A small CTC audio transcriber, trained from scratch.
Model: 0.591M parameters, log mel input, arch ecapa_tdnn, norm batchnorm, activation gelu, depths [12], widths [128].
Training: soap at rate 0.0044, 6500 steps, batches of 384.
Data: trained on telephone keypad tones over noise or synthetic speech, 39062 training examples, 63.9 epochs.
Rows from block 6, named by matrix and row number. Each number is 128 + 24 x the weight over the matrix's rms, rounded and kept within 0 to 255. All counts start at 0. Numbers have three digits each.
# fc2: squeeze-excite expand (model.blocks.6.se.fc2.weight, 128x16), inputs 0-15
fc2.0:148175136146100100118131113104164096077163098174
fc2.1:134134159110159127098121128084138143093127129140
fc2.2:063110138164106164120113137156136090101126123135
fc2.3:133126129126117125089139145129128121137109123145
fc2.4:113133143125144135152118137158087137128109115120
fc2.5:114094125125095127166111109137098158122109093106
fc2.6:144126196122131112139113110083154154122149092090
fc2.7:097115113106120103128116125118113132124124125160
fc2.8:072155081127113101120177108185132084088180110179
fc2.9:131111126121108092118123124140143132127126126127
fc2.10:099153099140105131128123122146134155142108144084
fc2.11:133148125102107114114126127099133109133118114103
fc2.12:133124128146102126097132103127103132088167134118
fc2.13:178191116137161104124099130148097100081124142121
fc2.14:105142097166165102116114099104130139102133109150
fc2.15:101143147142128093143121113123130109135101095130
fc2.16:153114155123153122135111176173156124124094109123
fc2.17:079105156116123106125128127155104112175102128108
fc2.18:129128154139134099131135136149115097135095124116
fc2.19:116124110128114100143113125159127109104144105127
fc2.20:123135124138142108156156144148114151120113095141
fc2.21:155159142159147124129155138122155141122135104137
fc2.22:154095117082136189116100094137115083100125082190
fc2.23:118114180162180094143137121154119097121136117015
fc2.24:154126144103128097134128097122128144126171136125
fc2.25:141161161109157082121141094094164148150123103145
fc2.26:155140115131101149138146109108132104124176150110
fc2.27:153141151125151123099151116108152142166130075111
fc2.28:137154108156139087164126113129093126106120102177
fc2.29:089127172096136102107121113116137154119137111129
fc2.30:130130126151124159129111131120116147168143121096
fc2.31:104130104119135133110145126109086137146135114139
fc2.32:130124122152108131113164136153097132142094156124
fc2.33:113116112160092148094120102152142083130120150146
fc2.34:155150142113154143124130148145104131125114109081
fc2.35:117130094135145062131161099129141126184130144101
fc2.36:114136119137101114134156098146133125126119129122
fc2.37:097131112158127128116135122112108115043171138122
fc2.38:105096085124124115127142134109093142144094110129
fc2.39:108135164054158065167082118163110128097158124145
fc2.40:078159149137160137125144085154087118095123094111
fc2.41:102112126131103137139106125127111085100136168097
fc2.42:111163127156167116147125122122093149088149131115
fc2.43:170135118155123116109087146111104152129122102109
fc2.44:107157136140136122120141122131129113108123141119
fc2.45:109109098093107074101162127122175175141159126129
fc2.46:120122115109110090124130106101132114115146133153
fc2.47:123117128136113132133145125111132145129138100130
fc2.48:106119161102152100117091187138130134087105110101
fc2.49:113127104144116151124142107126102144129108117132
fc2.50:085157106167143083158160176100138103128109178139
fc2.51:106144106129124046135203075159113129135108125150
fc2.52:167150123154163124117134150094068135076114160132
fc2.53:133162154120116161117131119110139115103111123111
fc2.54:092126061141085113165194088164086094160164076166
fc2.55:123111102139163159160154146145095137115132095097
fc2.56:116108162134153126142142162160123119102135057106
fc2.57:124120117107105152128104149137151123165118066121
fc2.58:157108163168106142138078134029192151106148064096
fc2.59:128131143148138113151093133101133128143110102117
fc2.60:137142093102161153116118118115115164124140102084
fc2.61:119109140121147135104107127139112146131119118115
fc2.62:141129130168141112115097147136109135125124109143
fc2.63:139149120121111130121106113103129142174107125121
fc2.64:118134093115110160127137112094136143117140138141
fc2.65:154163122145104122107109118116130107109094131123
fc2.66:142132118123130144141081119112148149119131109097
fc2.67:088095112132140109146126119154112133132125095127
fc2.68:108138108125138126124080127128098130128126149174
fc2.69:111134141132117133124110111135157134110114121114
fc2.70:096128144112126131100116123106156128091136149117
fc2.71:112138135125170120095108119104146124120158144127
fc2.72:104127115128132123112101121147124115117110103139
fc2.73:132214067139081048146188080158080100147126164206
fc2.74:115130123124122123124076119093086177099119124122
fc2.75:115149148142146102126143100134116131134112114123
fc2.76:116109113135121135138127125117100129108147140123
fc2.77:178242140108105098134094151096095112072101172124
fc2.78:109114108104134102130120114122091123104115134128
fc2.79:120167139155121114115106118134097087110101145170
fc2.80:117167136152143130077126141122098145102116095138
fc2.81:092118102113147115147101122073112159132155115132
fc2.82:108117112092072109155087073120148127070161207132
fc2.83:117146092159122105124152105115116157132094096136
fc2.84:109136148108138119127120120154126101116158107121
fc2.85:141132146115135148123107113105150125075115114104
fc2.86:140098111125129133126160132097100151134135087108
fc2.87:136106135134140109130096127106116154136130114115
fc2.88:123149078132169118134141121138139143134153106132
fc2.89:100132164113111118127146138151141132121147126116
fc2.90:155144156116134103134160130118155119114158160129
fc2.91:142110147149127117113123102140154141122128123108
fc2.92:065127132128101146130143091108155140138126130120
fc2.93:087154097145155156094156124093131166097116116139
fc2.94:153156123146144097131126157143096143101140098117
fc2.95:152124137139127139133121147130113111153099134115
fc2.96:116156096173173085110140153135156124095155092130
fc2.97:111097109129084164128129086105113122097141141117
fc2.98:105130127137129117150109110136103126114113121124
fc2.99:124157115076116126124129145137152125131150143125
fc2.100:123095138117131127114141116108122123109129142122
fc2.101:126108141056139108132124165114130117111148171107
fc2.102:167153110169141110127118165135125127127070069116
fc2.103:113133099106115168072107152064165163128124107181
fc2.104:134157124095106170099140123140112109124101147152
fc2.105:148156145112119108110127095126156143121138104113
fc2.106:105129119150144143128136160110133150156116119125
fc2.107:142152135143155114115147170133133091125135118128
fc2.108:127111106141095094128134143133116105122133116134
fc2.109:116148104096163124104143173119139123155161094130
fc2.110:096121138162144145128138141109106134115123104120
fc2.111:122199068176115037129109129060129238121138164039
fc2.112:145150122139142153120139115110108135110095117120
fc2.113:084154118130159127111145158116140154110132091135
fc2.114:168104116147133112162120128126133120152118108105
fc2.115:110111128116117118128114100122098113126139131164
fc2.116:123097126098128166112145125120156145145123145102
fc2.117:140144117102138117118124151110122125123147114137
fc2.118:132100110129137158132127123117107154157134143139
fc2.119:113144109178142141102143119130122114077150109149
fc2.120:113093110153112144125133104122094106129140133136
fc2.121:104144133118148108141088124144131113117120117144
fc2.122:118153141102171202031136078172132113046132114168
fc2.123:069126187112122121135117115113168120188133071138
fc2.124:122148139145141090110123139060172111074181110144
fc2.125:160126073084077103069122139083188204188130098169
fc2.126:105102120112131127110123131123120141157093131114
fc2.127:120127135143153131142093165142125119102106109141